Weights of a small masked spectrogram model.
Model: encoder layers 14, decoder width 256.
Training: adamw at rate 0.00075, batches of 64.
Data: trained on chords played on synthesised instruments, 52083 training examples, 49.2 epochs.
Rows from block 2 of the encoder of a small masked spectrogram model, named by matrix and row number. Rows with one number belong to one neuron. Each number is 128 + 32 x the weight over its row's rms, rounded and kept within 0 to 255. All counts start at 0. Numbers have three digits each.
After each neuron's rows are labels from the 100 clips, of 14976, where the neuron reaches its highest value: "strongest on" is what is common among them. Only what is clearly more common there than usual is listed. The data: chords played on synthesised instruments. In brackets: how many of the 100.
# fc1: MLP up (encoder.blocks.2.mlp.fc1.weight, 1280x320), inputs 240-319
# fc2: MLP down (encoder.blocks.2.mlp.fc2.weight, 320x1280, transposed), outputs 240-319

fc1.236:133151172130154095118135173119093164096087115146152124155134104140163090182118180192140105077098127119161162165095153121088130127153172144116004132143081087115143157056100133119105107217134079153143140109147174140087118087100132145115087128
fc2.236:151122150143062119123167141132131048138122169118148121144137124169111144140148175141074130206161171071131160120121135162140175128063116093081138069109125129153109140104165120150114163131143136106138117127068039103159143139178136112086101072
strongest on: block (57); marimba-like (48)

fc1.58:158133178148144171118143120171079172131123132154096112141125115122200172072126144126100090144134161110129142101180153070087064110144088080130125163153101095147069105096134125129132092147131148043163171125172102084109180096124117127055064130
fc2.58:158076150107149154107106122098129121098121166158136090144124172152121128049029109064128122101166164118100073111078147172118085171149106121142110145135137194118094125077197104165148155116193121098150125121115082196184139111112128137138119123
strongest on: thin (high-pass) (76)

fc1.703:158055183123137089212186109132127145127093070138112117111130125133157122106105193158099158105171105130117145168116146166087133122118210130151110096123125134143105094134134126116160147169146161142139096136124179108093101159126126116086107126
fc2.703:127021114062128135170149125164156111154107090112189125120121103145169136102092150116126103124115108124130084122083184130143202164115162134114076094132114149134142087091158125120121099108117120062124122134166168150092119161139104108131106071
strongest on: horn-like (29)

fc1.527:132076161068111138170162150161177147118095077181204089127168142127117164108160141137139171098066099123104157107127138083045160110124143097136108091160115063130133106188089120081100118128094110112116049095125143086096125111120134151053180101
fc2.527:112050118115152122221073086154141188131170116172127115164055135146091138113131123099182122142121127167114123125132166177161135141164164114132150118112112149150088084142158163141165124140117130167094080120141156165167180146124134156059127095
strongest on: block (81); square lead (30)

fc1.262:131095143129137150102075145173154092144134097187181156133117145144142131129085114151149144131134187104156091102158164079118024127066136124142153183101133182137126137099140133093082114112164139156162105145151139095127157060103123168117147093
fc2.262:084126132114159096166138095097170118154130114133154116117137079107073111121180183130079092121123149102167098110142133152185136112124096151081137138188146143125123076093157131176141105158084095144165145114085132136081167108184139018113057081
strongest on: marimba-like (61); vibraphone-like (31)

fc1.674:138168101151051133120135128132126126161141136092143148178167123110168179135145164167144054081112172170097098128104077124099135166186185069091119129094062125065114145145112132121102110128162122156121121108082162200203169129098195138197158159
fc2.674:177079093138094133108115156145134098142134164097179061151138140092125114143158084099146144118145118125144175158093143171073179070093123110136097099070129147096140119118086191123150172105144131163170094131097100112138100145086079198141137033
strongest on: horn-like (30)

fc1.437:085132191102152114132100162104101103075173097129095112092096150154167146159145157158143113138137195150140165149124109147106141145172124084099097184168156074101068142086146122163165168112121128071144139082099096096171105145160199112114085133
fc2.437:143152206165152141126131117095140119094094136111095110140050146070165141088151127109070076171092144119126187182177146110175111107187079072135139140181167113154137190123087130111132133149096143137140169138132135106145126100140172091164115101
strongest on: horn-like (67); saw pad (25)

fc1.29:135111192094092120089148179126067070134167110115150109082108151164149104186086149156189157138126198108142194168149128104137065153113096106117096128155119063127147171087066093055137162078117141143163122101112129109135119132131131132121114095
fc2.29:156098104189153078124171144161173140167138111059120157154117101115117126145141125079104121105098174099142097100149174154176175133128104083087098096125151067149121100139139117112140113147089086081142159168112181109112134132161097094056098133
strongest on: marimba-like (43); vibraphone-like (38)

fc1.531:094103161058041139203160117070117087138133127164205129072167078143126163126095189142133133101126107137165122094098123114121148132097119095110062159127086093117129061131112133070114161184139166174130147076130138086097134163132143123070073146
fc2.531:124116119085200161065169115175138114098099149099117110149068193106208127106092120145137173137174113144138126137151150140117107150126072170160102131111120150125161201097165132188154079186134134168126118145131063143181121125107162146119116160
strongest on: horn-like (53); saw pad (27)

fc1.34:103058125095119141176148102156086173119142103088160171071139155135182149080104166126120151053167077166170149144101133106110151181062144098162116093144133140156103099129105114131186110119136093112121091136160169103129100180122146141066170127
fc2.34:123081102082099130146117128150126116123138120118195150139088124126094148075170089042173160180122141150127103105093223125162171126149135153139162097066128137186131115147137083101090177134074150144094087175141151100111108203115106158063124091
strongest on: block (53); marimba-like (44)

fc1.616:114135106136147113130117178127182123091137137084111074135156090144093099186051155139175102081157130086098169142168110108138120117083147148081116156079110146079124152087131131081132120141168155124196141050129116063080185093153132177103066124
fc2.616:105108094096162098084111131128165135073119131176067163184134188131147141122154109124158057135112122068165133120040176049193158172133109140134141100207105151110061164159076103070098154183160144126138131125178139145081165066141139168147085151
strongest on: horn-like (37)

fc1.648:132166126145137088103155103194099211155145109125208107124171127164153082133131145120154150149156101087110143134165213109074110100119155185143126116074126094135095116089118099135129071164146053122104099127141149119075120115147100127082175136
fc2.648:110105129111126106157073104101144108108111051133095121143104146081106123135143125119094119091082134092130141160177180120105164097157172098180137094107132182122160141144124164157132119144119175130143131131145150195162111124117144142119102089
strongest on: marimba-like (44); plucked string-like (40)

fc1.205:092166121093143111141122194126128106115124119116159097172192064166095090195081156146172114136139142185147175099074086116119100165110154140094076149120082105088097124148120166157138097153184128152144126089133134104115151127101142145104089130
fc2.205:125078160159169143155113115168130152118146147174084085125098083118165163077147108066084142168165197136145190188164151139054140127172089124110124142136127145109119122111146104166128201104176077160148167089081081141169155114123115132163120082
strongest on: arpeggio (80); playing: arpeggio down (59); organ-like (25)

fc1.230:142135092186103082111093068103164104129109086132106154180072093151072129162173145155111069134102141140123104172207145103166105167139065119122151178089118106136069089122158170156101113135155103170123203148113093138156128108147109116112134153
fc2.230:083127117123088092198144093095132074155095126147143107117040135109130128134140114116162138120082121151144084143140129141115113083113130146168216084125230128101068143125115064103153122139121135144104102147113135136152106117119110146161126119
strongest on: arpeggio (80); organ-like (74); playing: arpeggio up (59)

fc1.32:153126116108141115160125074145096173132142094099082107091162126141152135095124173129109118093108062164172175123173137079067085110118102101098134174146136162163122095112101090199172141105161128199137137118171083092108059152145106132106141150
fc2.32:104106084111113180100091154159084157175175134169184093151142131140118114113160120065189178171107172146152103103100155096127147128123097162107083151086159112121134078091136063146060146162095120172069157095103161142156115156153133127147174136
strongest on: horn-like (69); muffled (low-pass) (46); mains hum (34)

fc1.224:120144086088089119131116134114123178102155175107152114116122108138101178096157174147210152121177116197154153138071119125116135097105149107176073157131082112135102114104150086152103104093131104143120168103140102111142115131117134182098114148
fc2.224:171143182118107125170079100093124099103171112209109113132134070109151166092151110098080102135137111153147165131152150101142142128122147124031120145122129132109132179150038092175198200010173161171155136099179093123103119101100116122138129062
strongest on: block (52); harpsichord-like (25)

fc1.477:088153191143151121134171146122108111132118159138234045096115078124164061137086120145104167117113084093155157144121140047073089106065157184144123174109131154059116182131125187103149052122170147147184121111132113108076164111163107120137091084
fc2.477:123127101155101109104157112177088085169129180076112132123114148112063154160171100113083104158121118118104097138107146175084122135219129057164156168140135126124143122114151046138109157169124139080116169131111109137126148177143097066151120152
strongest on: root: G# (25)

fc1.27:177097183081109130168121088074124088152128055180105133083050161137161141087151149158108080121092147135093125119146153178078119181168138045122154181117099093142105144135159103142140159098177124161125142131116112128148114093098095135116104081
fc2.27:142131066119118130081076074063148081116147139125174144133138060154142093154147147062110130085160158124145117174104163122191105110068120115085126133158181094130153125096130092146171091128150135101191109095131088151133112175161136139166119120
strongest on: thin (high-pass) (94)

fc1.453:160116160090156170173188117181104168191155131177111108089114164127095133114129150134162076136172150119130124091144094117111137163149110058128152155132125121170167078130117120132098126139131171122144114136222102038155159111139146118098084127
fc2.453:115101158099082137134117126066120108136091157163128101112095138112091123057120133067082141051112165121133078145082113221134097140142121106140156184140110203127063156094129104185152086152174115151096139143130148150153135104096118125170127095
strongest on: thin (high-pass) (87); playing: arpeggio down (59)

fc1.135:113135144160144103123176125129120146123137176109115098156102119116165087114117152162149110118173143157090160138182206127172085106129098134108073174142119091137093099123133126092100143222107110112107119129108144100124109113120133184077139135
fc2.135:116134130126158114181119136177112160143157117129147122073161120109087103128157142120146116141139094107091162119101157157048170122064138115126153073166097160138137075181107104150114143149121147091127115175147126129136128115099195135129145129
strongest on: marimba-like (32)

fc1.19:131110168099100090161166165143195088154112139103163128110149147103117098180099132130135158105132109075113156098133164141099136091106151090130131089139086084128131186198105168077166101123068183079151066137116135114138145160112147151146099115
fc2.19:135131127145157098092122083118084112088146083091076149173108104167111142105226098082154136124099134132124062142112101132105104150149097188122130127133156156146097125108086113118127107151140096171122184177074157145076143060129095114123121113
strongest on: arpeggio (83); playing: arpeggio down (51); vibraphone-like (36)

fc1.290:095188184143139086089183130129098082093108159107178082163159169091173083111130126139122056085153122109132116137191183132115073116167085092137064176187095134096153151105153112111123132167073127087114103058083122074138165104148131154101129154
fc2.290:100143126104168140198083131163144168159162121148095151100148093114111073141163132083157147131185092113081160111130159157069154157051120126128134136150087148132165113171094116179112140123116127117092101135145129189136131137066166133134130159
strongest on: arpeggio (84)

fc1.710:097114087124145094151110166085212163063101099145119142140103175207087145160107132143160131063160169119150104080126131076134103108104147108116149104161112109126064159142137198074142133096165140134184116142144106106108150090106137179115128127
fc2.710:144087209083067167094122107134066076141136118137126130132134096092173146151162163065136104184111132089117161137136123150161189185145172096072066108114133097110092109137147120100110173104144156044137148131146128123160139148120131114130154099
strongest on: arpeggio (97); playing: arpeggio down (66); square lead (36)

fc1.128:103082100076179047083128168094165147118086104141194075158184058092048100148132126137107145063072112156176127128128118113193160156113076198092134146093123121081147057177103136153157083173116101147106104148126158121116103164146080108145153171
fc2.128:134129097155114205154135107177091119156151196110119122100134151189140152084132122105086094197171134169070152142129134159085134140124144104168081108128143118129158173084158134096157194116150140059148188164169133135176149117093174136124126091
strongest on: arpeggio (94); playing: arpeggio up (64); marimba-like (53)

fc1.725:113131203155142120119117175105140140129104079155072086140127099142150090109078164134103131148150183122119178146153106143113077126159111122128078135158106111117127160156121123116131161158082120075161130117153139071153202080140187122077066204
fc2.725:107142210183115114149133118072132145078110163150154147127130100111143115084108123105132131221145123090120118140140097141174110122135050118185101157215147105139104143178116137092123100128129196102142131138083107100156135138131169109084100132
strongest on: thin (high-pass) (33)

fc1.206:154100106127104159122097109147087138150140139144167146124169100136158153132119130123139142072194098086154127156103146187098155141118180150145057131086108222147137089085138103141159172181148127079131140087079077120182152109136117138125114142
fc2.206:170100110104062125141147170176137092177123174146122140127095139170065123081159131101120093180097141125143102098112131142186127134167145077085117102135164058138125102123191098099148117136151182206123124134131183122120148133141121062062105145
strongest on: block (59); marimba-like (36)

fc1.350:139096144109153101155134169140145145140176127168137147099119151158124105169081147135137168137168149170092118131131144155102089115148113148131072165096136042132113165110102161172135176155155069076134148158110124112154094153106196109072157146
fc2.350:100199118146151107113142110152130127129141075077058132163076154142143143078165140094088133125119155154121147147155125109175134100153147066162160128112174112147126108148187144123136132112102091075154114198119095143158090154075142120157179133
strongest on: marimba-like (68)

fc1.667:107166125118151085115186137156134123116098133078132144135100104116127164159134177152152128106138149167163150140127115129101115095118147073153095176099126062135100101100153138187165110115125093137105150128118103116155107130078160129086118204
fc2.667:149125155099131117147122084062071141064188116187083150073133074107177164180148116119105083199118173095110152153129159087126134145112131124105102104086123141117147134103067135159127129079164164211131144111195097104133104113065147123187083098
strongest on: block (52); rumble (39)

fc1.296:155102138117143137133137132161169141089095075179086106119181135114176149166082132139105100128101180150083169111119144147067095163129153149197103159129131088113110163093127128178132199123148089076167131080178183104138165043113161141081111217
fc2.296:137135208162107184166076136125150136134088119194166167145149147113107115103146123112054168146100062185123093152107138117180071122122081130185136152150178108163153129111193157107186136132144127133102127133103094167109109164156146108074085078
strongest on: block (80); organ-like (26)

fc1.41:087150165161123057141134156143107096133148151114111152082144167121145108159124203135083092132161104100186181164189157208123141156168152078139133155131136082165104139110103166119148111116110133105156158135154123067227112138128139087075077184
fc2.41:155174136150101101081144159141132084165132122121139170118150134081110120128179053108135114137142106071092189142161153203169193072113169141121108157126146047199147137120102159065132135131100126128088135146166147107153113127159142098116102152
strongest on: marimba-like (61); mains hum (35)

fc1.619:122128243120181106158165123147117139094113136112156137107137079169102102108096140126117142136139140126101161116120087138113091091087158131138083087165107138141151142121128143110129100145126076051163143166144150101087173089099150149118085182
fc2.619:074104163099171111183162108112139125132137121113125158149177091073065082141122155072158108104081115097123154085085064140159178165088120098132122133115129167132200142213156161102136094119091113176125072153119107199118128158101169110160109172
strongest on: marimba-like (43)